Rows from block 3 of a small autoregressive pixel model, named by matrix and row number. Rows with one number belong to one neuron. Each number is 500 + 50 x the weight over its row's rms, rounded and kept within 0 to 999. All counts start at 0. Numbers have three digits each. After the name is the row's rms in percent of the matrix's.
Before each neuron's rows are labels from the 100 images, of 14848, where the neuron reaches its largest size: "responds to" is what is common among them. Only what is clearly more common there than usual is listed. The data: simulated grey scan slices of phantoms with and without marks.
# gate: MLP gate (model.blocks.3.mlp.gate.weight, 336x128), inputs 0-127
# fc1: MLP up (model.blocks.3.mlp.fc1.weight, 336x128), inputs 0-127
# fc2: MLP down (model.blocks.3.mlp.fc2.weight, 128x336, transposed), outputs 0-127

responds to: low contrast; streaks
gate.329 108:547496443530395583441512492557435565392455538463533456569550556602468537451584471534450487482538520512499536555521507375495495444455519562498542481577446494462476513500499397520543430559375456524519478470483596529523514492534415537492451577447527521506488465615427432421488459539540602549499503546448536510522480487407499486502547501549471474472570465484550511555492550455481554605532
fc1.329 098:519404474496590517560502491457451524509554537417460487481464520459455463457482530499516550534424412478565618364556461507498472507473532502476472503522461560444552463530534506525522505452453529525474500399471517468490422398475484514545492521542427503515516521488471522367555531520463508505382538656489521510568571503510522510538559480461513464591552478471468445528601636494393543504506
fc2.329 097:451535545441443459537396453468493422459434510481534583522560471419502447519585517578530375429511466436500466578440582420504422493512469507468463516567591433531492543468461529447527449514541422489585477553514466473585450571551512476432459406519435402525533437514526455556410537493460544468487522534571459525468487472523468558506463475477443440475538510469577597530458486437486545476443

responds to: limb; bright spot
gate.183 098:550538464577572545581505546485414461482504481518487527591591529555482426529510471595538585659461531537523601503530573549467508499502453543533432509576464515606458548446485452573619410541581497471571510540502480528403493514548452508511450457416497465488467440479490505521419454490487548512514528525433491518414496414518547481488496618486543467479496457514395461504505493475499545479492
fc1.183 094:564492567485544596529534551479521508593605431442581563506399519417489480484500489424474473489528581506451564558479519532505543501607523524580534503554524463496586478474466433571521574538555510531541389507476391610445547527516492516430476539417542599497540487465447526503573461446560521392541525510471573476491501529467545559500552558488516447538546548474515488428404465540490483533511
fc2.183 103:542512425512505533542503595428439392491522582516416560533489529421545493514447539558458549505379480464551464518526415383512444597362467566463409506542442479497479506525549460584438539386501496572580501496521492521508469492611549495521552466541476456464509454482512475467436463403502467587498464553438466491532505432487483426454548555479513530395470511507491454498543509498500482537510

responds to: head
gate.313 107:530475459511494565489318511449556494458471560508521560444514513498468536469506489477448514481436483523543389563438371505430578488496517533444571438456483572508526526459550558481459496500513510522535533416498568492453485507425592488519570433426444509527440508453443467523529616484532529531383520482513472567530404374510447472560567446494542419453527446523444527518450543462519525504535
fc1.313 098:483521500539522472420638522374515469493478481477542600490479543517549456470504600489508444509528489445483494566507458615469487469531506556498448555572553418347500486460513483561483494420522487476476492530429538548478451553591517506579508503483505426539412397517582397458607466504513458469488463553457555479407445454497528448468426449551475498466447466492524471569538442521540492514455
fc2.313 107:387585508453449492476436586485502508430510483540535410568552542454496543526485480525590603509499592600472457431508491447444506409475535484468536426463556525508526589484461441497564416478516491417536507494556494440561524501547446559533491568376495553440421430483500521591536482496508497534473544434491483420519501426518530479487513483460507434476503574556447508575576616452530497500573

responds to: low contrast
gate.84 099:435505578533520466510418526502539463462543529460433566467460558448475423483508474474528538431483459502563464487580523538480504407469480495449554469483536463434500532530505409432488471483442474435528407484530537612590602464443476523510509495376523525514373509450570508500477525438454470427569622500530581524519461539590530516455502492516513520521589423594427533557516541568426505476547
fc1.84 104:492535416477475565532550519455475535488508573581465490446424538518438562502427456506506439446493498483490543569547572479422497523481432471492441549496498561470460484467510570429571448539498479543566536499476550453651529582446348522434496486477522605462441481496523492508500516512468502419598581477563526466482579606445407411515477497529533419471547529495528503509560454530395510502483
fc2.84 104:519496644463404468531470481480528487455581487419521475499574422473454440508448463534491473461468492501437421396513515520506492499468553586472549459440578464503452463521531504547448528423512543423496510500573427507444476488464589423490508464440566450575539471520498464434421519503394574548464397490520496497547482362511516508492536473481562554527545472590550507479481621435544488465568

responds to: low contrast
gate.44 099:518412575554583564461437517535533543525497467466401528505468433538554491444533555377484499568504468464557558439570557417450478517369447480489512485390521563427553444528572501391454462521408459546506480518490584483524479496499490472529459478460512515561442455470455415458503468396556495449509557525502502512413505536555421489498506473483545511604454579459495562495478494474485583425488
fc1.44 096:483444574543558517505392474573517444446499454551463497576532437537558378579435441470445539569487566537444463438464560503461554457494587455511491470480516548547571575527575569480571480550528456427586483570555500520503468531501473527497466434523512540522486500511474385438473574435555431534479414473559451518509428427531421555551462503442445493387419499471545509491461541476524482553499
fc2.44 092:510538555533480480512501498524488523489557530448471442500525511567540548463607500509560499391515603500450496570479516474569517502522564524563512494545429467513480437482518537518476522521572563542620598540467577503412518490488401432461540525580493494514466500355512394599390420509512474488474490477484459399496563525551542446502480487588578585499482542479489459533513529423540591560495

responds to: chest
gate.195 095:497562449574524548494439549506397516459582451475471559508467505477476431487448450562425562379482488446571573552506479437573436497450525539519449533628498499424526471509382519480421503529531523528508532529482530514539505515503460486511525522652518487433489611506546449446425493534496556539470487520430550548531449566495528572529527427448546447449451471494461539446495538590525584430441
fc1.195 099:370582494445471598515453502525508469491509451549502490525452472565499444541548468525547467514497524474438597493525519480441443443433401523474551630514502487477475426540429495508490520513556549438520473623556593472444457375519513490534521531495417523521452483503503598527470520500506496544530464540536471492383473348555523473441550475493483491462523512554378449468527570558554487464510
fc2.195 096:527456399510499453484493526478393518539550473477558515473557474428499569503499568476548515482504498581554485472477419505510537453453485473460477643472437592446497591528537465550468580488483576576579564476501516497494565546534438487487484483554550457471506563534624443490567557472534429438424473500546486507535409588585454539408500497503508542577434516509557552598501518500451519413571

responds to: limb
gate.319 109:512407520545575401525543520446502537482494527480473511428492563490552523523489563504487395499468429550486401560588547480483488499510535499506470468534465511530518504485518540560486517493469490494538563405423388501477540600493576468460523396505545531529550429560469514560510436531487540508607415557529607531564381442506563477538554367436511475487462492497520578471443470401548497453472
fc1.319 101:466535471438417530566449462495456474539533454451438524517469531542489429401577553539506424500462532487465392529463525468490423578544501522569557558402579434459477443529490450576503572523419479520599532424485526542455497493516453441527348463438526489437418506569429434466499504499550554609529418519460470495535541403450520477498493509491506465530532436569459536495468522486471461535585
fc2.319 106:480527557485562540457451539578543446522494496558541431426576551507615483412514480501487494509541459543445486484363456499534527503486590510464484481597512471367487450419515442476462396473510446451630504530488472586537544527485453542490503438471499593468627510448491536491469549478520473444461546425593483433557518504473489590538501422565507536534466493467517497565570496571500535491509

responds to: belly
gate.188 098:564498477601464482516503611466491506491472449508472604469457523470506472527551572553523551537541528569455536547536487487405583513392458475463583483507504521425581519606457546490467548527524552439530524497460505419482442449547547498495453526457521435390487396474435636499535554496520534419521481503462528425553525540468472439553519455522478507503457528592487473482462608483623476573506
fc1.188 096:481444447589444432486524517466496551532451420466495434500515450544481439618452486511437398480499502505593384510487497478452423511487467480332449462470473471537427462538468539516535527480518521504567483622545459564485536472490518525429574523493587484551425517477475542554644601477499494492530543508457455567572548497548543524463536448478486456518481474416412515444503466447539520462471
fc2.188 098:455568468438482430489526496473431524515547620467459490497516462532476521438466564443582533516458579575465495460481504516494598425420588488605550522457549393469472554425477378591557502552463505560485480510503529557517563532490466560498536489509515515396450554501524546508422536534564499472529529567443453392445525488506524527475485570564632476455476463488504475564431464440491525580499

responds to: head
gate.143 093:483559443493528450521528525505497516511536519470535438521511509560564414476599446490470493500521548385395457487506456516493460500605566503507661407420439502531622494504507544470448576473546518559496516522462518517485523528453554352482495499507471546437543515507448478572425507458533502530433478556498396570485498525547558450473486387512499445478556605494530515509422412470524445510485
fc1.143 103:466454536482533563363508482479489479472440386541497502542420488486483508456534429629511562562422443414526577397523500508493452502563513515441566449548428549500520502491565503478538528559485440474548387550534536432434510515464526493538467597442401476455504430457452543492502383453394508500530471573500540479517483576444572474526433585494505543525495542562506522468526521552502531560488
fc2.143 095:517502454509493402530474471444496525524549492463590429516527484516511500451486513475454386557537493562479458576496537512452494510459418500546508578468563524452438470499509447492472584437580420558545497513484580467646459416552546564409476400482562548565448573495545464451506476406546553479417485442474434529463462527468504529487561417537521526501485435492431398500541500468466556410421

responds to: chest; low contrast
gate.280 105:474600521474449502475563514459504544460407385585482403487481519565500527484527524518500545494535547487538375555595456544572487431553488458488544487454470511507436513481449548558558517486563571469429442465459482600523461505425517395488532483534441512373543566439461469450501513544454547419517488519514533557554511624433444453441571519514549485462552493483556442460529513559531449414505
fc1.280 095:511555456475588438482603445548501400467463577522506541479488571493472617403543445487538498518465508575579526600464423423554392450474468556518564532625484411463526547506487512493516465515509445457427457486448519434514452515551430544503434446554520509572519448515418427435488468517470536574601563521587521494478473434488529529586492515520519516477464541415487531521493494468455509542552
fc2.280 109:497578465496451439441386574499549467424417434522561424527511630547520467571464473468531462452486555399550501511552389538426495402546558457575508468454471441517407515435496418475509578508455536522502446555524514586421476434420476519442520461500546481511485506509567521484496550595451481442480523416518537530540515493625449522405488551525475594518486495505492509477483511539513500484470

responds to: noisy; streaks; low contrast
gate.269 100:495469393542453497495465535596502483517448495512542391505413475554499421507574513481504532522523535608458448500454515488493513515527483418443533582421519464441473486492528442558501534549461461568427424492471498444508431537541511497567577564330489586459468550441517495521512550439593542528393448484498546463548541520635489543465503500384527431485463504451533537520525583484485472506495
fc1.269 102:523419513454500541467497472545460524424472543459473458534484462515493456468503561474488563527412657611521487455474486501507462562589500526484522539565495545552446493512453498553490556395489432589387559470470443528565517560520433562538548462467381517539522530463468559465563436539545501519502511450454541463538489527518551588508427489469545469574537523412558439615531593508590510493533
fc2.269 101:544506508527497465598521521515433557512456504509472533496534489513511467468508591385534441535450485542462469593533459485472440485523541463498563393464564466477428493551415598462556482448600539580548560494525592521484410451466546426466512506494494518441536546508609480458542465517398463459551544491526544505462532463419524458542454532412411557553532537471585488414441591428511513582496

responds to: streaks
gate.197 085:425465539498547510511549484518464535422575481495499486566485567454531445544536460535530522460534570490439507632469479563473509523536485578452508502503434474543486511531526551531516556568536545539523391470542437431502389546564478488437482600560540473460598515542470524472431500559395529482499571483543549467410500586616565519588478536437508418441397484487407444505537478504545556470504
fc1.197 097:534426563580469616507553476468533503452411399524515494567488526384508472488519455543567504570502553478518503404474468562602409560498535572523500544498563453495577521517483488493540535536487490531400460484428593440518466463427370480573534592500545569446489535464528446516429518499488471516595564484489482514480477489516533558542523512478445527556371556547530438494540540494527554443537
fc2.197 092:522556480480588487405517375493588490504532476454539377459528547532465529534525531423487488424475490512493520496497525439485529428523445420511542463446395571463514457530483507586579491551511447535437571429547529495554519555476602544422414464528545492545458514474442587492517541564504417592501498545514530544539525501515451445494412362531544460447522461474577504493466549461475423454450

responds to: streaks; low contrast; noisy
gate.157 094:618526389433505541516477475587451602539561470480557495485491554458491534500560497619515491555462512573543448549425490494500392476379447511490510565482447521547503553521503537514524518489465480488592534384567526484481568479593498543479491434512603556538478587520504490382480558532510499468526482588581473479486503500538540511518467611529533405475464553481511543473522565438494435519454
fc1.157 099:537442472498507484566610515489459502596507463513479503456532446525541449542509528482559438499503532561498547502482471532467524520537501580513582500589451599572505493538428643519550463538462443436516418522539461513488480527522543532403460520569516477472583458547568427517490468459589512583578492491493492467634605565375550541501553538487450496438447482544539508474546577533466571564530
fc2.157 087:552513550554507535429530476491543533471520475506413460454539492438418578476641548568536559501559468447548451586508552520547490448508534523499505441421550530407527503516583486478494499473601585520446450502450451536474495574427485461474539622565459484444543528494527480408476500598498498467519384488487517524493555545497435482460492499443456477579572498446498556487472498540520679487511

responds to: side: left half; chest; several spots
gate.96 097:521436531551542462494545575533570450500481470565568451506421510523470496570434500425465570494480497521453469520523508520493587446425519400471568488519478415495404511463467521506489540452434502446456449468405449506557486561494567528558494482375516543569354509582460537512484449554471423486431557473364508426460461548516530472436478515554509547479470546562489513574545486480598449559505
fc1.96 114:374538533492537502485539445517479587565474393384483600472508534501545520597439550530506418458435517439426545453504526494461519485559485481423559494542527547499537549471536558478506536452498457558474484513533628469517547420478512464432466442456452468510492506487504586526530502440420436508451549474464530592441545524553447551577518476406491395477455455481422462557551560439479509414540
fc2.96 108:454420505539486552598506474395529460426420488497555534556457492490449452451404467508517555479497590542575468545497524458525448539477558484536494528535537467581555499524527463548447582562532489553471528503528559432453550541560499480532529498476545539552530562509572597473460481602570575486499460439443517493575543618440617598521502439479519551452500504496521536496555500606553580586473

responds to: head
gate.104 091:490488482493582460474577528401422468519451627481477439501455539492452529497615451475457616543591494564542541446433463495503548474465537575545483562557447560555417455429393547489473477521554526473485474512504507521506532563444473486498471494431521550470519532531549547411447491512526583458474595456581488500527483413505437469463537571571515376560504448523468545501570437511581496469477
fc1.104 106:472424528526467494520562480505512457511454513546555509465465455489527577429520527381500427453486631437548451494461509493486437496543471499523483413439536541568483442451572501447483470483458497571471470600535437442462462464480465454532573437601496542506464559422538457436569486515422514546459404445516485424587501502512532395527502392541538450626456554471467521455445511496443492408511
fc2.104 095:435489513574589493448410511429455483493502547642477525411510489449549492483536456469474597481462474521439491489463425517601471583392482541571461443496509483537457446459480494520502470602517590507480538440491626506444460461394497477576461478513486575453540595545445476512524444474531430457523545485514539489469518471468411524432477542430567449502535533442583432475506486468450439455467

responds to: belly
gate.89 108:508457536508420452569522515528548538449518462471404544519445483419500519518487537499482466586447535579497469586520476597431524483490482409577496489472449567522550470557484439601548529483523435504452470545507422501524472572539433483510456451452575473516479546395570474539543547491427632507486436570518503456424426532539539490541426533483487611504467362571512472420546492458489457503456
fc1.89 108:519545412502549445494506479464559469534486448480503475581422460526566437513530535483469579467587623514528494522452472473492490567561535499520525417524507425497562503607494518617498529489510591521498500470526548439502471520499571575526513523503420458539470423404490486549564512469474537420495539563523469550382455405472602536463461499537558601445583451509485468495587460477430518603539
fc2.89 116:538521460557478474505475442511478578492522615501529436490492576507544459436457414498543518538443469473583503404533536518509523508562424504491389536451436462541566525559505432583397481558371563538473503506495554470610461544497520479548486540511500561407514587542499478524526461441442605549555499510476458560491509587597462526488582490480563451561437485548493432563556515535528558456475

responds to: side: left half; chest; several spots; finding: bright spot
gate.83 102:493510514491492413482527534547521593556522521473558507532497379482537538499505515504602503556515494439497450435401457587446547518478551542632479514496495391512460482530541503556559533517435500523388460469511522525451467576417541551520512497472529525535448454525517513556409534511434542605543399582567481451503457514556513499338457445489476512437553540526513404466471539482525540469572
fc1.83 103:415535501399464488482523412558495528573511602357522506521503434569621487490470511526471532505614541495464534499514487522507480465495530421490529446470469510564457478483397533435491555489444519432461501492546489486505535505524452503511401448329506490474498392549526498400514460576547557548555483534519570520583485416518491515425472462429521511412561572477441515495515513546478529517539
fc2.83 098:451513509458613535434519456482496522512488524552517439557500509556437631429456611426503494507511432558490519513502470447536429586465543569496430518468550422487576522502475484495504447546541516537556524513449499508533455455573440463484544422516519500542468596562519543516555523510464577449327558421588433577502504493537524499568452519439549443571501510484549489550518482627543469492476

responds to: head
gate.257 094:517527401506454484526450523505466648547499500592458479520491377556512467506535491428460458438551512508505537505535376531481523467515444474567520535509517402587491512564500493539467500548349493526623441479460486547459480461541460428501521508534466390514458500546533462445529595508482488420505518519500484482539533539490626426542536489473367579423448488471526473556499516529523522544486
fc1.257 091:460475510462421580558501437540468464386493439565502462408548558536442477550569520472495493617462602540604501468425477525414507576482468631551446423519481445456536504492482423475551507466452441489484485532524570467516434482444471426459508546506535530477500555545534542577477470517562442504431517490466541434462566500487464442577476464427491526489420568460554484481540514528492393597536
fc2.257 096:475532470502555454488419407563618496521487500420479503468548537448479491479418491592484521413552530392396458525474464469467478406427481446510474566558497554487469484481477464450367462523501460535480491400441489512549500516507538534540478630555436536549453459556489488459501459472544449528582450526488497440480492481542559517500580482486548509557524555588427527586527507581472605460574

responds to: side: left half; chest; several spots
gate.184 105:600506529551506533551505486403517559539510498560547467554452491496505497520552607459470563586496518531409525451421449528469536464458427506565446542581495597571444438425581529571541434508451553508561447508564485472518479540474479496484419427489511477523549532493513479528520534533482457516386500477468399512484576543529525453503501499491492506557448496481339417459560527343495476508548
fc1.184 103:537474497498483598538426487499529496457485430549461431537490501493550545469485503420482536576471417520523416525509450573544494464582534464484458479485494531424485496405493508574527517509432433484467469488487470460465447457520549455481525527452507486581503491473539411583574523533509558491549618643540379526557471598465518532410544556414436430515498475565525453486526521475574462531357
fc2.184 099:553554471475476431516608362555477523509520490554574482443433531499523403482506472609515378549540459507477548516500426557495473509476518504525624567539530420494473447562556530481473462411413522439495449565513527528546434531513511437457514432509450480440503460556497552435546468464493579580461428472526464490460548495573488589433483475574514473457474493491547500506523554411602502569537

responds to: streaks
gate.229 112:464426484444551521450495508439470535486480596554564513493527524590552461556449498458562477462509438521540537493534436457479507457622479560553489500475481612493512513493530555493477584568360489544428500408487548541516464470486623572400480538595546540602544477456502569488575476491516504478440452511613439443496542503504530518482558521524525532409559514431566454511566486537461526475431
fc1.229 098:510500467501564534478448442579592538480469482425459442585406522515508491467406493482492398507518448534510511475586471450386516542486481460519491480514450441522491491500567524473552551515509481520507520514352523512561584363561541535559506522474522548487555458539453561523440476477599481519447343527551457469511493412469501423479513522480507503568548572496606443481473515501534443439581
fc2.229 101:454446516541444514540455462559461424506596488571523527481448502557517505470584556545474497547483527574554566530502516466521382545507469449482598559485529491407615456514515554475495545477456518512563447481533498470437421528558400502515479557526450495426465524450502421577545497468527615515473480507400522443494501531466385474460481504454423502484484499520369572591583477554474568519563

responds to: low contrast; streaks
gate.99 112:467564548532531498470426472519472573482528428556384529587500466505548471504473537422523491491430449477535524487450571447544541524520496412490436441416486622496472538574552543485577486485514575515471437559462433511562541530472448444464607491551559515531497480486607466462492532487470469502515464498582381462562562491507485436549543421512583426519430579507574385491495452533503487579508
fc1.99 093:560487546487497479446397566593478426485556526467484470475449505477507457531498537435596546391530418428499507474545566504490486509561511486503445510602525527567385418482500448488405453511579480520512519471480499458474434560432428504427501496553444524489417527446406552531517471483517496473434525535433484482367476491517614600377469490596534501502541513445470473491506504464560476554506
fc2.99 105:530503486454498438446532503456550588508536573590449413415501524546605518476495457462513657538554605597564466446522478418531437526493534472507495571456460502433531531529477462451480455501484484569504520482530517432471473491485567435508576510487487454529435421449451475541519486438575533439475449456462566454496412507529425463615527452477523619544520512458503496503485476620494433549506

responds to: noisy; belly; streaks
gate.141 097:548518401623554503551523457521484567546501504576533545415459495488421451426492441521594627501499382509542548494524517455575546482555444570529451438445495498539497486534472524430579536509451513463483452470433506457504491527536467462527451423515484574528506505464488494535511495525505426577564470411416472515424534480452497507480633445481462461502487540488512519666552429492497580524498
fc1.141 097:495452542584465460555479512424573438497591543454517539554548489530436533497484470461384480450622479452464366435465582451547580443396526637527524498515494475476423511572499510486564532516521585458510546449509499502480578464438485503437523510523513498530561544459537518535517545466434499493568481550419487519501500628499418484511465513519500548492498525560525544448494432482411592513574
fc2.141 103:450489573423529589468482476599455474455480491504472446554511538553451526590433439464457554540535520540594563528429429494517495487585492393549561511505428532494545603485518511362476470471527542519569501500468450513459436489459556513533441507449493565451524418628524477563578537456577483597588454488477556500585584506438497515561534488463560533503560561534467503507440535507531521496487

responds to: side: left half; belly; dark spot
gate.22 102:490495482571620504594546498426521579514435423539559486534479545415485544530620529545541452466541446547517457538498473490501459508478460470567439571476460440566585556417527501516461436474463506390496646496449484484508495510553547505521506564551549504573495492518494555430453535533417623510493444548508483499464497577450485447424549479499488493520454520592478566534475491506530629522431
fc1.22 094:549511597465516401451522494496499475528495554466510478526443626513570435505467425502458654428503524423423517568491523510456544435371553579428524420468544552539575569486361486457440478489488481407452435533529496443501550432483472491505504492510540481494507592528579509432491459528531396506541526571461464499562489492521420528504468526509487496472486530563571519483464552414477501521522
fc2.22 099:524421431524492594520526538571494555480493451512534504536536405468448584606444640469451465446511542543451522458547551517490454508524432476524514489481399474541591502556456485530592519456444470589479567582535433469509451476501546405591414475503488525499474536480456438484496471525513498523490541524565552546483521530541517549545489487567375564523468580494554466535514531631543416469453

responds to: chest; low contrast
gate.123 095:529502520608513553486463457517533441484611498424444423495444508493518541541561583496570470537542573493454428486457536528509460527572516444612531426498521422441485382488550546491480499391552440521501508466498491496410492628532599422517585547513436546554533526565475505519493467514408456478554495472532595456481560476455372479531514462468539495440565552487512533513462534452486446508534
fc1.123 104:531469546547476547462543522461502436482396506424559537518531447502537444538601573461451542505533520534503495526452599492511440413556420512568467486439529557531493512504401528384429410508469492591589590483488497452616529463446456445557521521488541503483547363516486532462432515494488547474473448583542600475483498463494508544483444470522503464506386498470508470529457620487529479524557
fc2.123 104:566541423431456505476578451545551566526498497430463614505502551509482451550559539531505522405527482533451456538517490519374583624469556468463524493561534442506546525491490439477439538455514495472427474493490574478548462535539506430532527478548518488529520519431478472476640438538455442468520522419468402528481462490529513490598489443407453488496573477522524416546607368526470523529471

responds to: low contrast; streaks; head
gate.272 102:432511510450592529556466557452554463459477479457517495461453464530518532526582499456482418532476481542357459491410472540361476479530401511474493557546448473467543483525549498539430551553499469542485489513472558491516497542497430440506450450454484544454518488473377533523481636577544481388516533423526482456543463490471473462612524461509452487610490514526455430585464551555420487508433
fc1.272 103:513450459494512433478475389461511448448436491559487484523567540455477460545516511488384463436438388515450470564564468459617453445509460481519547537535509444534439420414503540489473574447503441501459581508505546410471531470493514482436551589460477514503517574494483629482467470561396435573492521457589540513509424545448537399532493585501478559517486577432429511523474566521487512521497
fc2.272 108:498512326486444500453462512529504525491524505416447578581524559544490483464368549458464532557502453450476551555509450555486551486524470509476467504540510467492526502457513578561445570548538555577522428474539539455488431433503494600536448489510463439422544449483578438514518447487408553570488504482482511498504569497481543531638477557549518477495414449417552532569531442463397549558472

responds to: head; low contrast
gate.294 094:468495429464442501568568490501467449583558570596492465532476513517521486579452497507402561546420522572418486524430544477460492397539521487427540474555603477501519453456417405542571484579461507514537457460470490537623467444558469595494458490371532526490477548541445494494506523505457583439457572455508531533571497462469475496469436454471507488559486543439474572567478457555472520403526
fc1.294 103:466461511487584530513499455488448461570547517511417603466443483493509518453436428566463453521490391401475421543454437539541371520411516474484448516502366467580442488493539446502449491465498523591502555494472571514558542452472506522484449556495532505610450533471411521485404501526540468420582514497525589482519510537485442499480555575480486484583454595498449517537479468534560425459544
fc2.294 106:586447416437506551474413486436487506497491462505576444486630515486503543595492401490592535431541520550489502481432549535488538596423415509532498422514512487498569491450511526535494515485522476433544551497608424412495455497486480534566469408545445545540491541532623483555593475482531531524488434550475395476476442437540523498573388462520447506462489466541456510456533493477494560463442

responds to: head; several spots
gate.170 110:520523509479472542445508524510608441511512434477516514423524452508522420434511505473463578540517468395481487560482587483464539466421437573546547586451605447478574524575524520519511604430477544429468574483531573366543498457413533550522516597484519449484552405446586493503490449493541497518581520564464461526492465438461457461565457514415579553523476476518531544476507490547527456416540
fc1.170 101:470468527548550557505491548468539536614539527392496516508492464486529492455573567369577566549505515551554465486494507586534626610563505522519577417472544526497478459532562516442641500561551502557519530531430505550532552504489498540455464534465548418480428527522487542498466547509507452562611537462447502411488441491482455518502507471451614565482464430443521459448499523448477503417488
fc2.170 112:613462489558420477478451445533530466458369587523520521526477482505467584582431493575584625420510570549486474525533427477499499451517521475539600528567425400556447520441475549569449445460475517479515499437522466499514466473451542514580480446420488524526493469428467424460526547441431507413497439568515483513464473425500460534627540478518542541543486500487410531540484472444525541494471

responds to: low contrast; limb; noisy
gate.102 105:459527477432536542561565480512479564545450529593384563469453469478474443429516481682484456525601509460496465455464497516520543548508532495532438525526481599456466455491469516417496485545523422559485549489477460502545493511571499546593513540466455548499542454483447568560579528493447465493572442415523587505488452459517468459491530475482562563526611456484509355576571507536524530558504
fc1.102 098:524480487560475577502570567520519475539596536554457487447514460464513472550512374539478522459503470477475453585456531564490536487448555477579550486550497480537495463511548454551490588643507480530448509515421483469486554427375408511537537488441476454486472503399556478552451513498463547503473534459607546473559474514541456500485517423469588409507501628431489474418538493559454493388501
fc2.102 102:535481510477540437518496484472425527434514536572545432463610501571503559504434512421540483568449495523401468485567497374532500425449571567396515519523483495501459516490521508490492458478510516416499455551529455542503455523438534514513519472488495475466557564459510413464460512470435442541465537487472568541434611449477516524449604516426403575484464548596535610474508432363549505489460

responds to: limb
gate.108 094:453441437505463442531578519546529633497594456492468507482539544535550490570487470449562463455526429477474509529582542548355470517449530502444502442576513474516420518423512487512535510541550571587581459514464600497468529480685553454557469436463520505417514502471528510494548522447467498459417508493550485546498429505501508399479491462458498538565483532487443437550530483421528547548571
fc1.108 105:567504500563553496463556471519600469541553472482493528501480510584440495513342586538450490486420534469449488504495532466455479500425522448540570420489510508340509479469449534485531579547513520436525495412652562464530505463514498517441559520489448410571460516527499497510596541480496413499504545564489411497523501555500400489547474457487518480374532422490509553533520461482521552479563
fc2.108 105:620570532515516467533550482417527512597369479560606545422486485483484466448482518427524528530600482581548448503512521574498516470568489418496355475518504510526529434433514587485555489524468470552531571601549447581531460495518462486506484434581520427537569496409508555561552562454425475468488522506547474488408561429514496519458506496497571475470551523444512501478516525525410487511527

responds to: head
gate.52 099:474500492492522564482416497434458441563495531529538461473435463385526481447540454456418529524491508382473475458527501532465489557518430555478428330433501466569494516461457446502454457491541575591576541517544473452502393473523526503521495512498523508601518519543567445558475435508479508547572497475487525579347513498473543521534517571428545596434410484533490575534537508542507539534470
fc1.52 097:486509345452438520477586502538605498595524505431485465451500526491517421427460548482603483505451490561528467534574434559513512486497529508496418518479441536547550500539586451492504564470520504542529498468456495565525537584476610524466409491553524457481420439524447463470457539626541447563483492535549545548540526433455480541447569483497524480554461377433567569443457427528499512533517
fc2.52 095:413528503496534387469450524493381606467397525512489499444473451521544525546521431533460573427466436465489469518498517473492460478422460490568562478498584536490494516544427507478466477504468479580463452399462493490581492479467476569575439573506521553553553501535582516603482462509446541447584502419508477429520458587487479445517536474481419570459509520565568431575569530449428444445555

responds to: limb; low contrast
gate.306 091:531467507559511583421474561581399599540602501450483463543511567495488457457495457514504575526443525523595455484563508536458461482518482534435459424498468464444506526448486529605421532472511497620396487500484459454610540480419543463490473504441506555518509588592427537510512419440506440515504485542585532586446514491489487451492584454547568512481515599465485498470469452429455462576492
fc1.306 108:523483484492391472520590468522544577489491565474546496483481483512497388523555452485518342476527509531549514458469550432512501512546559495541545439552553471499529521500487597495481533466557600447399571556471509602480540457476532467464534464558440540406550489486452643532652474507454567412475469525516559503501464519429574545499515590437480541450511461492508477500537540492477471562543
fc2.306 092:518567542438627534445446557483421399558541507408439547576533464470570481526513508445530553493532521436553362519518448577525418514527467507540484565422495629448461470517474497428511537521449437511596434511551452512453489573514487490473516483400483504500478537419504489507467519522494528539421515467435447430520548467493466523452485485572514465547497603532402533520545508480468495404419